python train.py --image_size=64 --fusion="prefix" --fusion_encoder_width=320 --fusion_encoder_layer_scale_init=0.1 --fusion_encoder_connector="mlp" --adamw_lr_other_params=0.001
Rows from block 6 of the image encoder of a small model that answers yes/no questions on an image's attributes, named by matrix and row number. Rows with one number belong to one neuron. Each number is 128 + 32 x the weight over its row's rms, rounded and kept within 0 to 255. All counts start at 0. Numbers have three digits each.
After each neuron's rows are labels from the 100 images, of 14976, where the neuron reaches its largest size: "strongest on" is what is common among them; "colour at peak" is the nearest of a few named colours to the mean colour under the peak. Only what is clearly more common there than usual is listed. The data: patchworks of several textures. In brackets: how many of the 100, against the usual share in percent.
# gate: MLP gate (encoder.blocks.6.mlp.gate.weight, 256x128), inputs 0-42
# fc1: MLP up (encoder.blocks.6.mlp.fc1.weight, 256x128), inputs 0-42
# fc2: MLP down (encoder.blocks.6.mlp.fc2.weight, 128x256, transposed), outputs 0-42

gate.200:159148152115102088141215154092130151147162211095182102132178148127060127135153075112166138101121089093106069142156169116106182113
fc1.200:104158157131102124103163099087109136151120166084150115104108130169103101164124069110129138159112133082107114096130150145159169127
fc2.200:114113182147104162130114159173122124111084098142165114165112111133066153157167005101118158128141176085157168147136084139123118128
strongest on: orange (95 vs 45.5); red (93 vs 45.3)
colour at peak: red (64 vs 5); orange (25 vs 7)

gate.232:115132193101159118103138154170094122139146157168150120115113106091194138110157119115119133178080126141125111188124155111053129108
fc1.232:037113080159150143144125079112119132120119155089147162150151112113091103149097118126129172185050093159128166106149111123166132111
fc2.232:135113210136098091150193168145154144129131183101053139202166090077134186134087148103117095133131087131100079091139158103118217145
strongest on: white (98 vs 45.5); purple (76 vs 45.5)
colour at peak: purple (32 vs 7.4)

gate.70:200160172136130107090144052126133119194140060167140097170149113104163159111203159156168120144134167150105168134144124135176114137
fc1.70:173152124107141054081121080132170140143167169185143127202093094080136131145164136094076132114143165131111178140163177195096165061
fc2.70:135149127159125145106070101159122143153119118171097184101162088127137061165087168182132085129118176161148146087132159131163086110
strongest on: white (100 vs 45.5)
colour at peak: pink (38 vs 10.2)

gate.74:109142085117122109099110104122062121149091111094055088106138088153110157141165155145133184124105132114210126125135142156150096110
fc1.74:151082136139139230185127105177152113159164124148108151126147168114166089147143149102081093126134152153080112109122120089183137182
fc2.74:124144151106156153143154152090110078108084163107159119123147181128088138134105101138133146135126157187126080145134213112136115129
strongest on: white (100 vs 45.5); red (72 vs 45.3)
colour at peak: grey (58 vs 26.8); pink (26 vs 10.2)

gate.234:136121093123071139095116153074117137139123119155134113122133143163122139123122091199168178125128121062112169131142120062074101103
fc1.234:061147123062161104118188165135081154139112131097090109148112105143140132150117169120130255135148088112235150151169121057105083131
fc2.234:125113146128044128124102085120098119135135107146175135117173113115125137084105189060166141116165097099118167106138091079104114112
strongest on: white (100 vs 45.5); red (76 vs 45.3)
colour at peak: pink (48 vs 10.2)

gate.11:152054050135089183146092147081173094147140171118105124143197142126104135098119165173084149090092084089130165160118070119155216125
fc1.11:182124080116123133119140153103154077122161190097092076140165117163088123145143109116126109155142153057106169142165068130105194096
fc2.11:120145165127122140132102070187124141132077138140147186108090157101087176100161157118109149136125103155097121129105149098169145157
strongest on: orange (99 vs 45.5)
colour at peak: brown (86 vs 19.3)

gate.239:073137154127097126148109074150114133147077093124191092117125122142175140113077110102068160207111142110123125101074156135224174146
fc1.239:133140206140145125109163124168188126102131168121073040084104155167120120146203137104081133150131136164084120093144099174143107128
fc2.239:094169126089213146108089169119117132162146138195147158129174126166137121092174153096104156116131143128150130137150156132110114148
strongest on: black (76 vs 45.1); white (75 vs 45.5)
colour at peak: pink (26 vs 10.2)

gate.211:097135167134151137146070110164119099059133119121125107161126146089087151123061149159119094098131072132147165130139155125165122112
fc1.211:099174106133118085039134136136089125174153190165130099087127147095105118148164162111106109159172113142048062145122113115105099087
fc2.211:101145083125138081070125114154143149132122121145087156140140108125142096106151150155100153133119119131160154131130090142111123125
strongest on: black (100 vs 45.1)
colour at peak: brown (57 vs 19.3)

gate.185:125134076125160103178174124148061171128142054091155082067105169178093121078101097134079175078074140134168151129123147147169107138
fc1.185:200153089151125120114144108107139152126187098100107082177163095130094167122125160232115115087142166131083147114139130126101092128
fc2.185:146195173071139105140193107096080157141129146114149122134188113120130119102192158173148079130165124175118156103075107102072109132
strongest on: teal (100 vs 45.6); yellow (100 vs 45.9)
colour at peak: grey (83 vs 26.8)

gate.54:162129134137163126108127177120094115174127113112143154168108132101151104058098143114102111169129112123159127163088158110092135093
fc1.54:125166133169104194110131180154134133095117137116160127142146165131162147120157216041109176116117146136106156088147102101154098086
fc2.54:130163130173083075130161097166182083130125086112144140135111083141125135145109160144125146202134162129142136083128123165143207151
strongest on: purple (92 vs 45.5); yellow (89 vs 45.9)
colour at peak: grey (78 vs 26.8)

gate.32:107135116109159136139114093098156076136159102160100144115125137210086176119101136147111163150127132140087123142180148128208124118
fc1.32:195131122127119130159147183146160111147177129076083084133131142094093087167161089133103111101148174108106139130108154199019211139
fc2.32:114181197105103146112131164130125057141095143092132130132145166110116139159157128157137181102107104137114089134109056161102083096
strongest on: purple (100 vs 45.5)
colour at peak: brown (48 vs 19.3)

gate.227:173133133191079096195119137106109115167064117091198114112089154167107131156132092115026102148145151151116133140178110176087161089
fc1.227:110137079168105103140171175143094076173089110135163138074073151140134131088081110100061084139147158144129156130159154188114177161
fc2.227:096156055113123115077118111138156140121139103140122108135148194131129112099108106116126113104134123101147149131139107125120125112
strongest on: teal (100 vs 45.6)
colour at peak: cyan (28 vs 1.7)

gate.99:200168097126140140127166110078129097120069150098094142091162166157160090131129102130074095121140131124125127151135168123159119112
fc1.99:119122148144113116172082089093164091124099111172174142154111225158121138136108121087102126081137179170191143102124172120102056112
fc2.99:128162063143106150094142165145089102096147091096135090159043207146164111158182087101098103110182112131133146132150101136173143150
strongest on: teal (100 vs 45.6); green (93 vs 45.5)
colour at peak: green (81 vs 9)

gate.162:163124173111126124161118095133157104138172119127147145182046097088104165068076154135140115132126143092118109165095154132084127081
fc1.162:071169162081143149119126084183148133167156099153106115179059134042204153123151190122129163131081096134125113130109106123121133123
fc2.162:137116131142130104162139069195118111128136075112126160140137071157141073125134115112111104123139150045125103112112129139113119138
strongest on: purple (100 vs 45.5); blue (83 vs 45.2)
colour at peak: blue (55 vs 6.1); purple (25 vs 7.4)

gate.83:114108103133052132160085144153178145132099144188182135067150180046108085130093203197076108138143154130092110136157152182098158209
fc1.83:139097116120138127168140081135173179121116081093140154113062169165147119065103129114100152164143114081143163140172095075124147143
fc2.83:154137124161168154166105149031110130144149145110111068040084130154093086140115091173117165087122126142103139102078143154087167144
strongest on: white (77 vs 45.5)
colour at peak: pink (29 vs 10.2)

gate.7:089177095156198088138164131058126139099154152143173093140148150091062168101153143154055170115116087106190155116082110167120116125
fc1.7:118113149133089131088108096143102135158205134127165070153118109196131103080117124097094119156082116112119161080091098093146148125
fc2.7:034194123195132150160129136124202123124119129092144162130113138168103150164084228102125136038160112166124058129102092118115135133
strongest on: orange (81 vs 45.5)
colour at peak: brown (43 vs 19.3)

gate.198:090146167083124147118174129108131098120137173128135078097082153093129133150151109195071143121074125191095107105092132149044152150
fc1.198:156087181122159070111114077134110118139052163173132154170064121179168090112112151120150160140116174150118119100133150141073097137
fc2.198:164107098177095189132127112103164158113086134118168141108096100127104139080117094126121137131133096073081169105080134131158088103
strongest on: purple (83 vs 45.5); yellow (83 vs 45.9)
colour at peak: purple (39 vs 7.4)

gate.95:122106093144138138149115151054172039112115132159124161101113113126192118139118128223058130106128092119092125134148034099168139136
fc1.95:101175149119170094127108114100145093151105191146133123141161122098069133146071181144103177140135111154076086114068123127091133149
fc2.95:160093136110181086154135106116118150158084167161176130141163149118119109126133195116125131157161125113141124152120215079166200073
strongest on: teal (84 vs 45.6)
colour at peak: green (25 vs 9)

gate.213:093132171148118131107171104094101088170174098091129119114156137106105152189166084173129147101133136126097110108137125191119100166
fc1.213:117166110144112092175183093106136116154181079101136085111128144128099187179134116144102125096101115119038125096104132125106096145
fc2.213:151037120128055119132150108129140109119091090097118127129135129120148121157112121155136124142118118132101239096095111140109135126
strongest on: orange (95 vs 45.5); teal (79 vs 45.6)
colour at peak: grey (59 vs 26.8)

gate.6:108105088122186055148123158129156133132137088110129167110172158046154183116130206123092080186134067104152178119114125138087122180
fc1.6:122197149172092077163149096125165124147169094102122163177055127162172112154143151111171174127125087140137110053079110122119175170
fc2.6:093143122185153109174106092103176157146141111155069090140109128175068111169131161162134095197070156113132115157167100132155188184
strongest on: orange (81 vs 45.5)
colour at peak: grey (58 vs 26.8)

gate.10:124159140131107161133126120114120142093150069204144117175198144111132150148131132146108146180150109087139202130110086112085113121
fc1.10:034140127082146137149115156123153184072167129080141099128170084126170126168113175104142176144152120155107135130109147095102093132
fc2.10:155124112118123114089135176173114085123152107148158137146110141144174142173173114160122150059140161100117095114135101120119122120
strongest on: green (100 vs 45.5)
colour at peak: green (27 vs 9)

gate.180:153148139045147124094111123152105124139216120176153116072127141206140171127117139086082145159165160101138112165094098123131069115
fc1.180:096135148146104157157093135116084139112126099193128113117105108178126166137140159108099134123097114078183143089109150171144132136
fc2.180:120113120116156096107148096089182169096153148102152146127184127122127114158152110125114180129087114094121107103139143190151099140
strongest on: purple (94 vs 45.5); pink (71 vs 45.7)
colour at peak: purple (39 vs 7.4)

gate.197:094130111139131116085133206069117149164128135168102201096136174140134140170170151100132075074108148162138086086108068199149144085
fc1.197:102115155147202065065133167088140137172129120137102152169162124111127131143201138121098060109139075128121112131080135146113107130
fc2.197:091182133113052156160067160139126071149144123105121141104125163137101117074097066163102107097197171146090122156152111162154127136
strongest on: white (95 vs 45.5)
colour at peak: pink (27 vs 10.2)

gate.43:120093129085129147133125141081129117184091137062147125097132121108158163110143145097129138128100100152120155160118184094119103147
fc1.43:124170135076091198087071134156108169165102075190112151108106144154093148126053108053079152137144089135168140162097197151140131084
fc2.43:118147138173151138161183163127161178107141105149108148071121164132186161151160152071095086174107124145205092145131130109077117134
strongest on: green (90 vs 45.5); brown (72 vs 45.1)
colour at peak: green (54 vs 9)

gate.144:142111175063141111170104173138104120187078130215148131168094080137146158038061128163123128052129105087148116110129106126168168158
fc1.144:160124172090120114179108096121104116121107052140158119176091173154141144176136096136130120160073119152157162110139094154089133096
fc2.144:037140150194150151152086141144160121129123117083158180138125132158131120106132150157172099120127073098191133130072159093135112134
strongest on: green (81 vs 45.5); grey (71 vs 45.7)
colour at peak: grey (79 vs 26.8)

gate.48:118148164147045113141121165122102095159158174189049061140155138092105137132118153141109148124093205118160111106094130144144095174
fc1.48:103101090106162131121064167170142176085108087129220118061101135166137156161119094105165074165098088142139137156174135146152170091
fc2.48:200041077133177106160148138129157172157135084137082133183120110141189155112122122152111092176141138153101128138193102142083097141
strongest on: green (100 vs 45.5); orange (75 vs 45.5)
colour at peak: orange (36 vs 7)

gate.134:099136140099082158153157135128111133126161135203120145138138139130082157145147123107178114122190161073131158129135079068128100156
fc1.134:162149100128185126111158139122130116114083170081127070132100114115212108075155086142108140093125077141144125130109147178159137115
fc2.134:095122163150124158127116088151150181148172132133151124138130129115064214063098144130162163160201154089140135140127136109132153051
strongest on: green (95 vs 45.5); black (73 vs 45.1)
colour at peak: brown (49 vs 19.3)

gate.25:095211151147094104095144103087144140114153127075107058160133110148081154109174122195130142185131255107120134155131096116114136094
fc1.25:142193145123127135099107121108110106083143100047206098116132109108136111076143159077161172150166179126101142125132115109094140098
fc2.25:150116129093112142151116092156159147143085143191107183190073102117111121151140126199140160138188147146137147129131103176136139116
strongest on: orange (77 vs 45.5)
colour at peak: orange (30 vs 7)

gate.243:138147112129134135157136138174137156113103140170109162135108133154102107136137123160117139107085055141152128139075172142113098152
fc1.243:161147077112149116139080068145194109119122097086071148156101092164133170151149115119151141081129118102171120092151187120149105126
fc2.243:127094086113176077154152088120117166132125045123143137141099112151174126188145118087122171126159131180118147119081089106071109167
strongest on: teal (98 vs 45.6)
colour at peak: grey (56 vs 26.8)